Weights of a small segmentation model.
Model: norm batchnorm, activation silu.
Rows from block 7 of a small segmentation model, named by matrix and row number. Rows with one number belong to one channel. Each number is 128 + 32 x the weight over its row's rms, rounded and kept within 0 to 255. All counts start at 0.
Before each channel's rows are labels from the 100 images, of 14848, where the channel reaches its highest value: "place" is the part of the image that holds the peak. Only what is clearly more common there than usual is listed. The data: dashed paths with two dots that lie on the same path or on different ones. In brackets: how many of the 100, against the usual share in percent.
# convs0: first 3x3 conv (model.mid.2.convs.0.weight, 96x96x3x3, each kernel summed), inputs 0-95
# convs1: second 3x3 conv (model.mid.2.convs.1.weight, 96x96x3x3, transposed, each kernel summed), outputs 0-95

place: middle right (42 vs 11.1)
convs0.67 [102 170 156 114  67  87 124  84 150 134 118  82  85 111 147 180 166 133 127  97 112 163 127 169  51  95 101 101 130  97  65 101 116  84  91  85 177 101 126 141 104 131  95 129  90 119  83  42 122 136 116 128 133 107  92 106 107  62 166 154 127 163 124 112  63 141 141 123 103 170 146  72  90 141 123  91 172 106 100 119 128  98 147 116 121 143 128 138 123 121 139  60 123  64 144 134]
convs1.67 [161  69 177 117 131 108 114 178 120  86 101 135 101 164  72 151 191 164 134 152 180 181 109  56 129 109 102 169 135 186 163 112 111 148 120 140 117  77 128 131 103 144 100 145  86 132 116 138  90 128 164  81 143 124 112 135 109  97 153 135 139 135 141 115  93 113 124 175 173 129 148 170 166  96  88 106 161 120 116 142 120 210 123 120 153  64 147 143 179 168 150 147 135 163  71 189]

place: middle right (28 vs 11.1)
convs0.20 [182 113  86 170 141 105 114 135 155 150  80 123 180 119 132 127  88 132  81 168 135 116  96 115 156 128 221 126 124 168 155 101 109 131 103 180 133 194 148 119 159 122 116 116 178  98 127 108 146 162  62 161  95 116 132  80  99 148 110  92 116 162  84 135 171 105  93 130 102 183 106 180 160  51 122 126 114 151 160 119 127  53 116 138 123 141 123 172 167 131 112 166 127 159  86 166]
convs1.20 [134 162 154 148 183 134 100 114  66 146 132 177 121 141 199  96  83 113 147 149 171 123 175 150 111 155 139 120  72 117 153 109 164 113 148 156  72 125 133 165 119 148 151  81 103 171 153 108 157 116 136 136  98 113  79 173 165 138  81 169 129 189 121 150 112 148 158  81 136 162  81 127 125 182 163 185  84  92  82 118  90 119 166  56 135 144 114 116  93 147 130 141 124 147  61 155]

place: centre (31 vs 11.1)
convs0.31 [107 131 165 106 116  43 119 114 139 135 214  91 166 136 136 179 112  93 156 130 141 107 142 101 150 116  99 145 145 194  95 119 123 153 108 112 107 146 142  40 149 148  37 133  82 117 148 139 156 127 150  91 145 150 139 152  97 150 117 221  97 111  96 102 105  61 115 156 108 136 104 141 109 117 108 140 169 138 169 132 154 128 109 137  84  72 139 115 112 122  95  67 117 160 122 139]
convs1.31 [ 78  96 123  95 110 153 125 146 144 145  89 129 127 135 157 124 139 164 159 133 126 105 148 140 127 159 110 109 146  43  99 137 117 184 102  84 144  60 165 152 145  72 108 134 171 123 139  65 113  62  92 137 173 102 114 140  79 151 162  78 127 114 120 229 116 144  75 114 127 145 166  88 122 153 134 156 141 101 174 111 170  62 143 111 138 110 114 137  68 134 118 172 162  90 108 132]

place: top right (62 vs 11.1)
convs0.38 [192  69 172 118 175 156 178 140  99 147 124 174 109 125 136 148  97 118 131 145 172  93 113 167 146 117 136 169 117  66 137 119 194 143 153  96  76 137 140 145  94 160 115 140 127 121 147 133  94 115 134  49 165  90  59 101  90 134 122 142 116 119 211 141 140 142  81 135 170 130 100 153 192 137 182 110 139 131  98 128 143 137 111 117 161  91  76 147 185 166 100 132 110 175 146 121]
convs1.38 [127 153 154 135 123 130  58  98 101 119  93 126 155 168 158 107 119 102 123 114  95 133  93 117 129 144 219 112  96 154 137 132  55 117 182 189 116 146 134 104 141 156 156 142 156 148 114 146 189 165 111 201  94 150 146  62 158 109  66 129 121 148  87  82 175 134 110 137  96 144 105  88 130 152 154 135  75 131 153 107 100 222 125 132 153 164 101 126  75 122 151 126 128 117 127 102]

place: top centre (31 vs 11.1)
convs0.40 [124 140 145 122 139  47 154  79 107  88 109 148  65 152 161 136 119 131 113  85 115 145  97  98 163  85  91 172 140 115 101  32 137  88 121 101 108  76 125 128 106 181  92 158 105 119 143  82  97 138 116  80 173 110 109  98 123 111 108 159  98 107 130  94 129 107 139 189 124 177 124 155 105 137 127 124 126  85 143  91  92 139 182  98  98 120 167  55 170 145  90  84 113 162  88 146]
convs1.40 [134 122 122 110 157 124 132 128 142 144 194 134 161 122  77 122 177 143 110 128 222 112 108 133 153 165  87 103 106 153 148  57  71 144  97  95 131 113 109 153 159 101 129 186 127 154 119 137 119 165 120 131 111 162 216  80 109 122 157 137 149  76 109  83 112 148  81 127 157 119 128 124 161 163 136 113 128 107 120 169 203 179  77 166 167 126 120 154  77 109 120 187 123 101 174 142]

place: centre (54 vs 11.1)
convs0.5 [104 104 135 132 153 129 102 157 183 114 100 126 112 105 137 202 182 115  88 135  95 123 103  94 117 134 116 153 137 139 119  94 105 128 160  80 137 114 135 120  92  85 115 147  98 129  78 107 149 126 131 168 173 107 134 114 149 132 130 175 182 210  99 199  32  87 120 141 127 196 168  85 135 153 161  77 154 107 119 151  84 160 170  90 125  89 146 121 185 128 138 156 150  91 129 104]
convs1.5 [188 107  76 109  84  81 232 145 125 152 126 140 144 121  74 124 164 120 201 141 173  86 160 114 148 148 112 147  98 155 178 144 147  94 109 116 121 116  60 147 144 125 119 133 122  98 118  55 115 133 132  99 134 125 149  81 117 164 118  94  80 153 148  97 121 155 169 150 105  99  95 158 157 112  93 125 161 121 168 152 122 139 171 138 125 127 117 159 161 156 145  61 165 167  60 149]

place: bottom left (71 vs 11.1)
convs0.15 [131 116 103 172 117 101 119 154 118 127 136 182 127 179 151 120  98 106 104 143 154 108  89 183 120  81 112 108 100 109 147  76 126 125  44 106  97 117  91 113 149 125 189 127  92 154 151 102 120 128  76 154  87  77  61  73 137 150  96 133 129 172  82 142 142 118 126 112 136 119 104  98  80  73 105 109 112  83 129 141  67 157 198 142 107 114  99 175 176 143 185 187 147 105 114 132]
convs1.15 [118 125 159 148  79  93 114 195  72 130 117 111 130 159  93 108 188  98 132 129 158 128  97 119 132 203 126 159 158 163 168 145 119 108 142 155 159 151 100 101 103 147 155 129 157 158 155 138 180  83  77 143 130 146 169 118 127 102 118 129 115 127 122 112 147 140 112  63  33 156 100 171 194 136 154 177 108 104  93 116 110 185 133 147 160 126 134 109 151  98 182  96 184 147  79 174]

place: top left (74 vs 11.1)
convs0.23 [196 113 170 129 152 138 153 107 127 162 146 146 122 122 121 148 119 139 142 164 100  90 162 152 131  87 126 158 147  89 143 115 119 203  88 131  76  91 182 157 130 198 115 144  94 144 122 104 140 129 132  93 112  77 110 169 128 105 143 117 122 176 177  81 137 154 127 102 159  83  51 142 210 124  97 167 121  92  86 160 166 127 122 158 167 109  85  51 142  86 155 122 125 157  94 126]
convs1.23 [ 93 148 133 140 151 147  58 108 129  86 141 135 189 131 178 111  80  97 137 134 112 140 101 145 121 108 207 104 106 197  99 120  94 105 136 193 134 185 117 137 113 147 131 130 143 155 156 205 177 109  88 173  79 147  87 125 149 105  97 155 107 118  53 158 135 112 105 119 129 122 132  61 128 112 140 173 129 121 142  75 106 167 118 106 121 153 102 100 153 131 176 113  85  83  90  91]

place: middle left (60 vs 11.1)
convs0.50 [102 135 125  98 129  89 101 142 196 109 208 135 103 107 143 111 152 189 144 158 139 137  94 103 178  46 121 152 113 189 129 137 125 155 179 141 181 129  86  99 120 114  99 137 118 169  84 144 122  79 150 100  83 164 145 143 106 136 176 206 138 149 167 126  87 118 164 101 142 150 164  79 104 100 103 109  98 110 139 149  91 189 154  92  78 136 101 165 138 134 102 156 125 137 164 145]
convs1.50 [133 122 113 123 100 142 194 124  91 109  83  76 129 109 109 192 156 132 165 148  81  84 173 165  76 142 102  95 136  95 145 172 177  67 148  91 161  87 195 129 183 139 134 127 156 124 182 105 106 158 182 121 158 158  96 115  82 145 164 122  95  82 159 109 145 180  91 110  89  94 109 167 141  99 145 120 155 129 169 165 198 140 126 135 113 139 148 140  91 119 112 151  97 143 119  94]

place: top right (44 vs 11.1); top centre (41 vs 11.1)
convs0.73 [127 133 159 141 143 104 161 136 121 137 161  98  94 171 178 164 134 163 118 145 195  37 208 143 138 136 134 166 130  94 168 150 170  92 184 126 110  40 159 144 102 150 107 156 132  85 146 135 159 117 211 122 128 123  42 153 160 143 155 133 124 138  96 101 133  92 120 142 119 103 100 156 136 160 148 125 134 129 128 149 120 129 116 136 155  84  85 138 166 181 111 135  88 186 129 121]
convs1.73 [ 98 153 100 108 143 145  92 113 149 126 128 131 161 101  86 105 143 101 127 116  91 160 114 132 114 135 166 104 144 144 105 100  58 115 147  96 187 168 122 122 138 102 134 170 157 115 107 174 111 146  89 177  39 142 183 159 117 158 118 126 149  95  96  80 178 119  88 114 140  90 147 150 108  89 120  97 111 144 148  98 197 178  76 169 162 154 102 147  51  67 157 127 105 103 182 112]

place: middle right (47 vs 11.1); bottom right (34 vs 11.1)
convs0.44 [ 85 111  78 107 126  67 143  85 133 132  87 142 161 105 133 153 169 112 135  99 158 131 142 178 144  63 116 153 176 104 142  77  84 112  68 112 135 138 108  81 120 108 144 161 113 178 113  77 140 108 108 156  91 120 139  92 130  92  73  93  92  83 122  88 107 140 135 146  76 210 132 157  86 133  95 137  71 124 139  81  99 153  92  87 132 148 178 147 173  91 157 115 118 154  88 152]
convs1.44 [145 108 142 131 131  84  65 158  84  81 128  67  92 114  64 167 132 133 119 136 156 124 139 127 113 179 131 105  98 171 167 113 118 170 117 105  78 158  96 145 114 138 106 157 120 184 105  80  92  85 178 110 156 186 122 118 120 176 150 165 103 140  81 192  71  75  85 177 122 124 189 156 179  88 118 138 126  88 130 123 171 147  98 135 139 126 128 137 139  66 106 147 135 121  95 126]

place: top centre (30 vs 11.1); top right (27 vs 11.1)
convs0.41 [135 134 117 156 153  73 142  77 155 146 108 101  87 151 133 158 114 191 125 145 161  99 188 144  83 147 114  96 100 159  39 182 166  75  75 155 138 103 130 128 154  80 144  91 120  60 109 105 169 164 105 123 153 124 154 128  88 114 175 139 114 141 165  90 106 114 121 153 128 158 121 116 204 100 142 161 133 118 124 111 157  83 157  78  84 112 138  80 147 174 130  91  99 148  90 131]
convs1.41 [ 84 133 120 133 115 124 112 154 157 127 110 153 180 134 132 113 154 150 118  92 170 149 108 151 178 120  80 109 181 139 134  70  90 173 128 165 117 164 117 125 123 147 149 186 111 193  94 134 142 115  63 188 145 140 127 123 133  93 127 134 198 109 142 148 122 136 149 145 130 142 165 136  39 124 194 184  85 128 147 137  86 200 117 158 123  87  78 122 102 110 173 157 167 134 185 123]

place: top centre (43 vs 11.1)
convs0.37 [170  65 135 150 124 137 148  84 162 142 106 160 155 138 111 117  85 190 152 117 145 122 194 104 117 138  94 156 123  69 137 116 163  91 119 128 106 167 137  74 184 166 128  75 117  78 102 121  93 116 124 103 167  29 133 138 154 122 130 108 111  95 210 120 178 135  92 171 128 120 115 154 172 115  73 125 125 147  99 121 138 110  95 144 171 124  96  74 136 134  64 123 109 149  95 145]
convs1.37 [ 87 164 116 135 148 134 106 167 135 154 123 178 151 108 172  95 107  68  84 122 170 114 122 164 136 136 120 102 127  98  93  93 108 115 175 156 100 175 120 141 171 138 157 129 107 172 163 120 118 100  79 208 114 132 140 134 155 112 105 142 179 143 112 140 118 135 124 217 116 112 113 145  73 149 167 137  35 118 132 123 103 220 142 125 119 135 123 169  76 154 129 168 119 141 189  93]

place: bottom centre (52 vs 11.1)
convs0.55 [ 89 102 126 116 167 141 126 116 165 119 142  99 119 172 129  76 161  71 131 121  90 145 122 138 122  75 154 152 113 109 154  72 214  88 109 136  68 101  72 160 182  95 110  76 132 119 147 121 131  52 147 105  96 180  95  94 127 144  90 125  78 119 131 141 149 166 123 170 119 147 153 205 132 122 103 130 132 116 101  80  97 212 136 157  86 103 123 150 152 109 155 137 116 138  99 149]
convs1.55 [ 96 133 149 161 141 124 123  87 136 101 134  83 122 104 219 134  98  97 107 106 122 174 147 123 124 149 103 127 130 113 128 139 103 154 133 142  81 170 171 146  85 110 138 167 162 180 111 107 125 104 157 118 175 195  95 146 138 164 127 121 138 110  69 196  92 104  86 140 161 129 163 109 119 123 186 132 117 160 175 153 156 152 120 148 141 197 108 142 122  93  68 195 179  99 197  98]

place: bottom left (35 vs 11.1); top left (28 vs 11.1)
convs0.8 [ 68 201 149  80 171 112 157 180 143 109 124 161  69 107 146 208 171  99 107 123 140 178  64 157 134 112 144 134 133 120 144 162 124 134 155 120 153  83 142 136 157  48 149 132 132 165 130 101 103 138 143 126  95 129 106 179 140 118 169 139 174 107 148 128 119 180 188 163 110 144  71 152  86 123 145 154 119  70 126 137 105 164 175  90 138 146 166 175 141 161 125 105 139 145  93 158]
convs1.8 [156 122 172 134 118  87 115 137 141 129 115  86 168 109  82 164 162  77 168 118 116 103 163  95  97 182 125 106 110 166 105 149 123 128 150 122 144  89 110  95 138 145 120 173 179 135 177  74 161  83 141 142 150 197 131  67  66 125 144 138  81 121 114 124  91 113  82 133  81 121 161 101 145 114  95  83 204 185 132  99 117 141 120 154 100 195 119 124 131  75  86  89  92 104 140  95]

place: top right (66 vs 11.1); top centre (27 vs 11.1)
convs0.68 [ 91 119 134 149 106  45 185 109 112 129 142  81 108 131 168 165  87 134 130 157 200 103 120 152 122 167  35  76 129 134  91 214 146 111  83  99 142  95 125 106 105 126 164 117 144  79 158  76 117 112 157  97 158 139  87 114 130 148 172 151  98 151 181  67  94 111 117 120 185 138 111 124 119 185 129 123 155  77 144 107 123 113 129 100 142 134 163 138 136 173 139 156 142 109 106 119]
convs1.68 [122 128 109 125 139 168  66 182 162  96  97 115 187 139  93 132 185 144 130  78 137 141 143 144 103 130 121 115 155 127 113  99  39 168 116 122 121 171 131 124 153 126 145 161 132 167  97 132 113 123  84 180 160 171 156  70 136 117 101 131 153 106  93 149 105 132 122 167  88 134 130 163 104 124 133  86  84 187 195 126 149 243 127 139 109  97 116 141  62 128 148 147  99 150 130 101]

place: top left (36 vs 11.1)
convs0.32 [168 142  73 133  69  65 144 105 123 116 106 135 161 132 116 123 144 156  81 116 166 105 117 127 122  39 158 136 130 124 134 124 136 143 123 114 111 125  95  89 134 113 102  99 222  81  41  58 142 143 108 143 115  63 119  63 148 171 129 125 143 153  87 147 128 104 122  65 151 147 113 117 177  95  38 150 108 112 117 143  97  89 136 126 115 137 149 112 133 117 134 108 141 100  93 122]
convs1.32 [138  95 125 168 152  71 123 146 107 138  61 139  87 154  82 147 119 125 154 122 122 146 148 115 111 158 146  92  90 132 100 109 135 113  99 114  91  50 100 139 138 108 117  77  87 110 107  96 131 139 150  82 145 157 142 124 113 141 131 230 125 143 110 123  78 128 152 208 123 172 141 127 148 167 115  88 202 119 117 116 140 191 127 135 147  99 124 127  84 153  96 154  93 122  40 182]

place: bottom centre (36 vs 11.1); top centre (33 vs 11.1)
convs0.70 [175 128 125 139 149  84 145 149  89 125 116 121  89 126 132 145 103  80 107 163 106  76  99 126 117  97 102 153  98  81 121 120 140  88 100 136 111 100  83 137 142 121 140 126 114 128 174 198 151 172 141  66 142 148  75  87  73 147  85 167  89 173 168 138 126 185 115 125 127 163 145 199 190 140 173 146 167 119 135  48  98  79 147 145 114 118 128 128 146  79 159 113  74 173 107 139]
convs1.70 [109 145 169 149 157 152  77 146  95 111 177 107 170 135 147 114 126 151  95 124 128 148  94 102 126 152 126 122 163 175 138 102  41 155 146 130  91 142 161 110 107 155 211 183 163 151 137 128 180 101 151 205 167 183 115  86 114 180 117 126 167  96 119 163 137 130  82 101 126 187 140  93 120 173 153 140 119 149  89 127 138 148 151 128 134 133 126 135 144  64 145 181 188 124  97  82]

place: bottom centre (36 vs 11.1)
convs0.83 [136 145 127 117 156 134 131 161 143 136 117 111 151 121  96 149 127 121 113  96  87 132 115 147 140 123 200 149 112 125 112 103 113 132 133 164 101 152 174 140 180 121  74 119 209 114 129 103 116 162 128  64 150 164  93 157 207 186 135 170 162 168 135 168 126 161 110 116 129 156 128 177 189 145 175 167 146  91 101 160 128 165  98 153 185 179 178 112 104 179 132 176 156 144  59 108]
convs1.83 [192 142 143 175 146 124 150 153  66 159  83 116 127 148 206  93 128 102 119  54  87 150 149 154  77 119 157 159 134 104 107 129 149 160 122 127 151  95  77 143  84 144 129  65 126 147 125 161 130 113 130 182 156 134 112 113 168 143  88 136  51 161 102 120 165 111 131 163 127 134  85 134 139 128 117 134  65 177 148 111 136 104 191  82 175 127 100 138 140 171 125 189 162 138 111 171]

place: bottom left (49 vs 11.1)
convs0.95 [149 108 108 146 132 112  71 173 168  90 154 155 161 166 100 124 122  80 153 142 176 171 132 132 148 111 169 149 137 109 133  95 172 121 135 148 150 170 126 119 140 142 111  88 186 142 255 140 144 145  90  99  90 102  68 148 186 156  81 137 135 159  99 118 151 105 169 172 143 122  99 161 126 165  84 143 113 127 133 166  94 177 140 107 137 138 146 137 107 131 147 152 185 181 120 116]
convs1.95 [ 86 121 117 170 162 123 115 161  79 174 121 138 126 107 209 108 118 102 130 117 162  94 176 229 135 137 153  95 138 105 104 144 200 114 126 135  92 114 153 149 143  86  84 101 136 169 153 105 120  80 132 132 163 112  67 160 144  86 119 112  83 145 122 175  88  75 107  58 147 138 113 130 176  97 142 175 116 121 156  95 151 125 147 125 155 171 129  85 175 114 104 173 157 108 125 137]

place: centre (42 vs 11.1)
convs0.30 [148 136 166 156  49  72  99  65 118 140 104 145 123 133 156 151 134 101 109 111 149 124 148 148 143  56 134 132 141  97 128 118 106 144  93 130 120 166  82 139  57 139 163 108 161 116  61  86 140 191  89 129 103  89 109  37 136 146 144  88 118 132  63 130  73 133 142  71 149 122 124 100  97 123 109 157 133 130 120  80  71 103 119 123 161 156 125 113 164  56 116  97 125 125 110 117]
convs1.30 [120 150 139 157 126 147  82 155 157 152  60 135 131 195  93 114 105 174 180 124 138 169 136 130 112 100 169 181 123 163 141  85 124 187 157 163 128 115 133 140 117 122  91 104  81 135 137 106  87  79 134 188 122  97 151 117 134 101 110 150 138 121 161 132  97 138 147 200 108 182 122 125 151 140 147 167  99  93  92 150 101 231 148 163  98 109 157 109  83 121 152 182 139 184  86 132]

place: top left (62 vs 11.1)
convs0.72 [134 105 187 156 177 116 159  92 110 184 124 115 119 161 157 192 138 126  94 131 165 120 144 135 129 146 143 180 125  97 133 152 164 119 140  85 138  86 178 147 103 161  76 166  99  85 120  86 101 143 189  83 195  56  47 128 124 141 139 144 100  98 153  85 122  72 131 165 174 126  95 120 187 141 176 151 100 110  68 149 162 127 129 125 133  83 114 146 120 123 123  88 128 121 136 138]
convs1.72 [138 114  93 112 152 171 109 105 156  61 162 134 175 155  69 104 154 119 140 122  94 101 117 133 151 138 181 106  81 169 110 126  64 107  96  92 167 173 103 143 165 107 135 140 135 150 146 168 108 150  82 144  54 170 198  95 143 142 137 114 154 154  95  97 169 151 138 140 168 111 125  91  94 115  91  77 149 131 190 102 132 138 104 137 161 197 110 108 111 142 130 108  87 148 179  70]

place: top right (83 vs 11.1)
convs0.45 [163 125 140 152 123  87 138 132 112 107 161 154 107 155 131 217  96 111 132 128 205 106 189 100 114 106 106 133  62 118 109 183 187 140 136 136 107  75  83 159 158 149 104 149 104 114 154  96 143 146 162 105 152  57 124 101 115 119 103  68  95 133 107  85 111 133 130 135 145 116  64 136 164 167 116 163 134 112 124 150 129  67 160 163  94 104 122 169 161 187 115 112 157  95  66 114]
convs1.45 [100 116  86 111 148 100  80 111 154 125  92 169 121 142 112  61 123 142 102  98 179 127  50 154 158 120 151  86 155 144 107  77  79 128 117 113 140 120 130 123 117 117 134 166 120 151  83 178 177 162  54 143 141 146 141 110 126  91 156 147 172  97  82 190 150 130 118 141 137 144 195 100  83 153 131 131 115  98 137 105  84 200 109 167 171 145  98 124  65  96 183 130 144 112 113  86]

place: middle left (46 vs 11.1); bottom left (32 vs 11.1)
convs0.19 [202 135 102 106 122 119 132 124 116 166 161 104 115 113  70 103  56 130 135 109 156 147 144 131 124 120 137 116 114 129 144  97 167 163  91 185 120 175 125 198 130 174 143 159 105 203 126 172 198 138 131  61 107 120 152 109 138  97 101 171 104 147 115 113 109 198 149 178 160 115 152 127 130 114  97 184  57  69 119 149 129 111 119 149 151 124 119 161 113 126 174 116  82 129 144 177]
convs1.19 [117  78 149 172 124 131 105 150 141 112 114 111 154 107 149  89  90 172 115 151 119 114 138 195 106 119 179  99 153 168  87 177 142  85 141 151 143  83 111  63  83 130 149  99  90 157 145 175  95  83 141 101 210 136  93 138 122 109 164 120 113 110 123 142 117 102  75  88 135  95 108 159 146  95 110 102 213 137 118  83 144 126  99 110 147 114 161  71 150 111 130 138  97 103  80  49]

place: top left (52 vs 11.1)
convs0.61 [127 109  90  92 135  83 116 108 108 109 156 159 124 149 108 101  91 173 156 116 163 124 165  91 201  71 149  79 133 133  79  79 146 135 121 188 127 117 133 101 116 178  53 122 118 106 190 143 160 122  77 152  82  85 131  83 144  75 127 126 154 117 132  83 143 123 133 169 104 174  91 135 139 121  58 186  89 106 138  98 128 131 107  90  95 141 147 117 126 129 124 164 107 179 108 193]
convs1.61 [ 84  82 126 135 149 158 113 151 106 145 149 116 136  66 121 112 114  94  60 141 162  98 157 228 113 164 127  91 125  86 127  92 135 173 114  84 127  92 139 126 131 143 118 144  75 137 135  92  93 121 122  73 202 190 149  93 115 151 164 151 150 110 128 132 134 160  71 165 136 101  96 146 130 147 147 136 110 118 152 150 197 139  92 146 181 132 157 126 100 163 138  89 121  77 170  64]

place: top right (91 vs 11.1)
convs0.2 [188  89 120 150 192  70 202 124 134 186 142 119 176 124 192 182 134 101 160 135 171  79 165 157 101 163 141 180 111  84 160 149 146 134 108 101 115 103 151  92 146 149 134 113  99 109 135  84 125  94 163  85 135 104  73 153 130 128 138 138  76 108 172 118 189 114 105 167 183 140  92 157 128 100 108 167  99 144 142 125 108  89 148 147  96  74  98 146 168 152  94 143 121 156 132 122]
convs1.2 [103 125 133 109 187 163  32 138 133  87 137 144 151 106  80  78 107 119 140 130 122 118 110 167 145 116 148 132  98 178 122 111  46 108 167 138 154 177 132 132 129  96 137 152 114 213 141 161 137 125  34 166 120 142 178 105 156 126  86 129 133 115 106 129 147 121  95 119 121  81 142 130 129 142 149 140 101 162 195 102 133 171  93 143 191 174  92 145  95 122 164 134 110 109 179 104]

place: top right (53 vs 11.1)
convs0.52 [177 100  93 134 142  85 161 212 155  88 133 164 136 133 156 121  70 135 151 148 151  78 139 158 132  92 202 150 122 162  73 153 136 126 151 146  89  89 200 109 157 128 157  95 176 118 136 131 144 225 102  98 120 142  94 147 143 188 106 155 106 162 126 111  90 107 132  97 161 113 140 121 203 114 159 141 127 105 111 158 164  70 150 167 143 106  93 144 131 141 114 141 114 155 110 117]
convs1.52 [124 124  99 149  82 115 189 147 112 179 119 134 152 121 113 100  96 114 121 137  74 128 135 123 141 142 142 137  98 118 182 157 135 112 150 151  96 150 150  83 126 169 180 151  92 170 128 137 210 100 129 217 107 155 120 106 161 122 147 138 202 119 151 125 128 190 132  64 108 186 109 144  98  99 151 156  48 111 123 111  54 148 155  85 100 159 134 123 105 121 161 120 161 141 105 172]

place: top left (67 vs 11.1); top right (31 vs 11.1)
convs0.42 [143 155 160 166 150  92 199 129  99 102  96 102 109 150 183 164 147 132 115 125 184 127 149 126 101 174  69 142  97  67 116 130 130 129 100 121  98  56 137 120 137 147 145 140 139  86  81  93 151 142 177  78 132 133  56 154 118 101 174 130 105 169 197 114 129 128 151 118 184 149 169 157 154 189 146 138 101  61 107 132 166 130 139 119 161  72 149 189 137 139 104 112 137 113 137 102]
convs1.42 [122 113  95 105 138 199  72 144 141 104 121 124 186 153  75  97 182 104 130 157 102 143  86 144 154 132 192  70 133 198 107 132  47  91 122  90 132 165 122 141 119 116 118 172 106 166 136 168  77 157  66 156 133 155 174  79 150 139  82 125 140 107 107 109 167 133 123 160 104 141 122  91 124 127 127 110 171 125 199  97  89 164 104 134 135 132 145 101 102 123 171 137  66 114 141 133]

place: centre (55 vs 11.1); bottom centre (29 vs 11.1)
convs0.62 [115 122 126 112  50 156 143  90 176 125 159 112 107  98 153 130 137 180 126  87  81 115 127 118 107 120 108  56 182 145 101  95 121 163  89  95 132 139 109 123 177 169 100 162  78 166 119  99 101 134 127 101 168  89 137  58 171  83 111  97 113  94  77 127 124 134 168 174 108  97  97 102  90 129  93 140 168  91 142  70 142  91  81  97 147 126 157  80  95 153 120  98 109  93 178 108]
convs1.62 [100  86 128 112 122 114 130 149 180 157 118 149  92 131 137  92 137 187 122 173 178 134 177  97  60 124  96 187 136 102 102  98 106 189 115 116  89  88 158 170 115 122  77 122 118 132 172 101  58 113 103 121 183  96 136  96 108  98 175 118 137 137 153 169 129 111 126 161 189 149 142 126  98 118 120 120 104  79 108 174 189  77 114 144 145  53 158 125  70 122  91 149 118 125 103 125]

place: bottom left (82 vs 11.1)
convs0.57 [112 153 171 108 110  57 154  63 155 136 119 157 161 149 168 169 131 131  58 124  89 179  84 151 147 119  89 131 123 107 100 108 136  86 153  83 124 162 120 145 100  87 134 187 157 110 120  62 109 128  98 155  64  95 142 120 120 123 155 131 146 127 114 149  71  95 175 119 116 195 134 129 110  98 148  85 105 105 167 207 146 107 170 101  72 157 151 122 141 147 137 114 174 140 160 161]
convs1.57 [168  91 137 122 103  85 147 192 109 149 120 129  91 143  56 139 161 127 188 147 188  62 182 133 109 157  71 125 114 117 141 149 108 126 105 149 144  91 130 149 144 104  85  87  92 151 124  51  78 118  92 101 163 155 168  90  98 160 118 140 105  80 153 130 120 130 138 191  80 114 121 144 173 116  84 115 184 139 119 141 116 143 121 143 176  69 141  97  97 112  97 113  97 140  81 147]

place: top left (88 vs 11.1)
convs0.88 [179 154 153 168 151  94 106 142  97 117 163  75 135 141 135 174 133 158 145  92 128  88 159 199  85 115 136 155 161 119 125  89 146 165 116 180 159 102 112 155 146 129 120 139 121  87 128 108  73 150 149 107 119  84  67 176 139  85 127 149 126 192 158  83  90 170  87 150 114 134 134 129 187 178  79 197  49  61 136 129 123 118 144 160 161 124 101 150 124 146  94 116 126 125 110 144]
convs1.88 [139 124  97 122 128 192 113 107 152 115 137 142 177 127 169  83 117 137 130 155  91 178 185  68 140 169 141 125 109 116 116  96  96 113 106  75 134 146 132 191 127 185  95 108  83 177 157 113 114 100 159 233 104 161 160  62 108 183 100 121 165 149 105 107 152 154 140 114 123 157 142 130  70 124  92 131 123 167 109 111  96 138  62 120 146 174 151 134  93 138 107 145  76 150 144 108]

place: top centre (54 vs 11.1); top right (45 vs 11.1)
convs0.33 [159 115 211 135 118  73 151  73 182 188 184 137 109 145 133 101 116 146 101 150  98 124 151 151 167 142  92 127 113  75  86 136 137 137 101  87  80 149  94 110 123  95 139 135 104 129 198 114  76 109 155 153 137  48 141 142  36 139 135 174 142 138 110  86  80 118 111 109 131 157  91 164 140 135 176 113 160 122 134 189 156 106 127 159 117  98 141 116 136 147  88  94  91 148 119 115]
convs1.33 [135 129  89  87 110  93  67 158 143  87 146 151 199 122 153 105 122 135 151 108 217  74  85 158 113 125 146 103 143 122 133  59 121 189  97 145 132 158 106 116 141 133 108 179 177 161 123 160 187 164  62 139 106 150 122 105 136 114 114 131 178 109  89 170 109 164 108 132  96 142 143  80 137 137 131 142  52  92 162 126 127 171 160 147  99 106 120  84 110 103 140  72 133 168 123 105]

place: bottom left (43 vs 11.1); middle left (42 vs 11.1)
convs0.59 [160 115  95 148 105  81 132 135 168 150 180 159 135 126  74 114  78 182 132 106 185 167 109  93 147  87 169 166 125 131 170 100 179 139 127 155 139 161 106 116  89 132 109 162  91 130  80 120 132 119  98 126  75 152 132 131 147  78 127 156 114 129 123 107 118 172 146  91 158 126 146 114  89  75 160 166 104  84 146 234 102 114 164  97 122 164 136 162 139 185 145 144 187 160 182 143]
convs1.59 [118 109 118 130  98 151 106 109 103 128 111 130 118 126 144 157 156 102 194 148 116 105 181 160  93 125 117 106 121  86 116 171 187  71 148 170 204  72 115 106 157 114 101  69 116 148 170 120 128 141 125  96 173 120 117 113 111 128 137  82 100 107 165  85  91 146 113 124 113  79  83 139 188 109 126 162 192 188 121 133 132 154 100 125 170 103 181  50  91 133 138 115 100 106  90  67]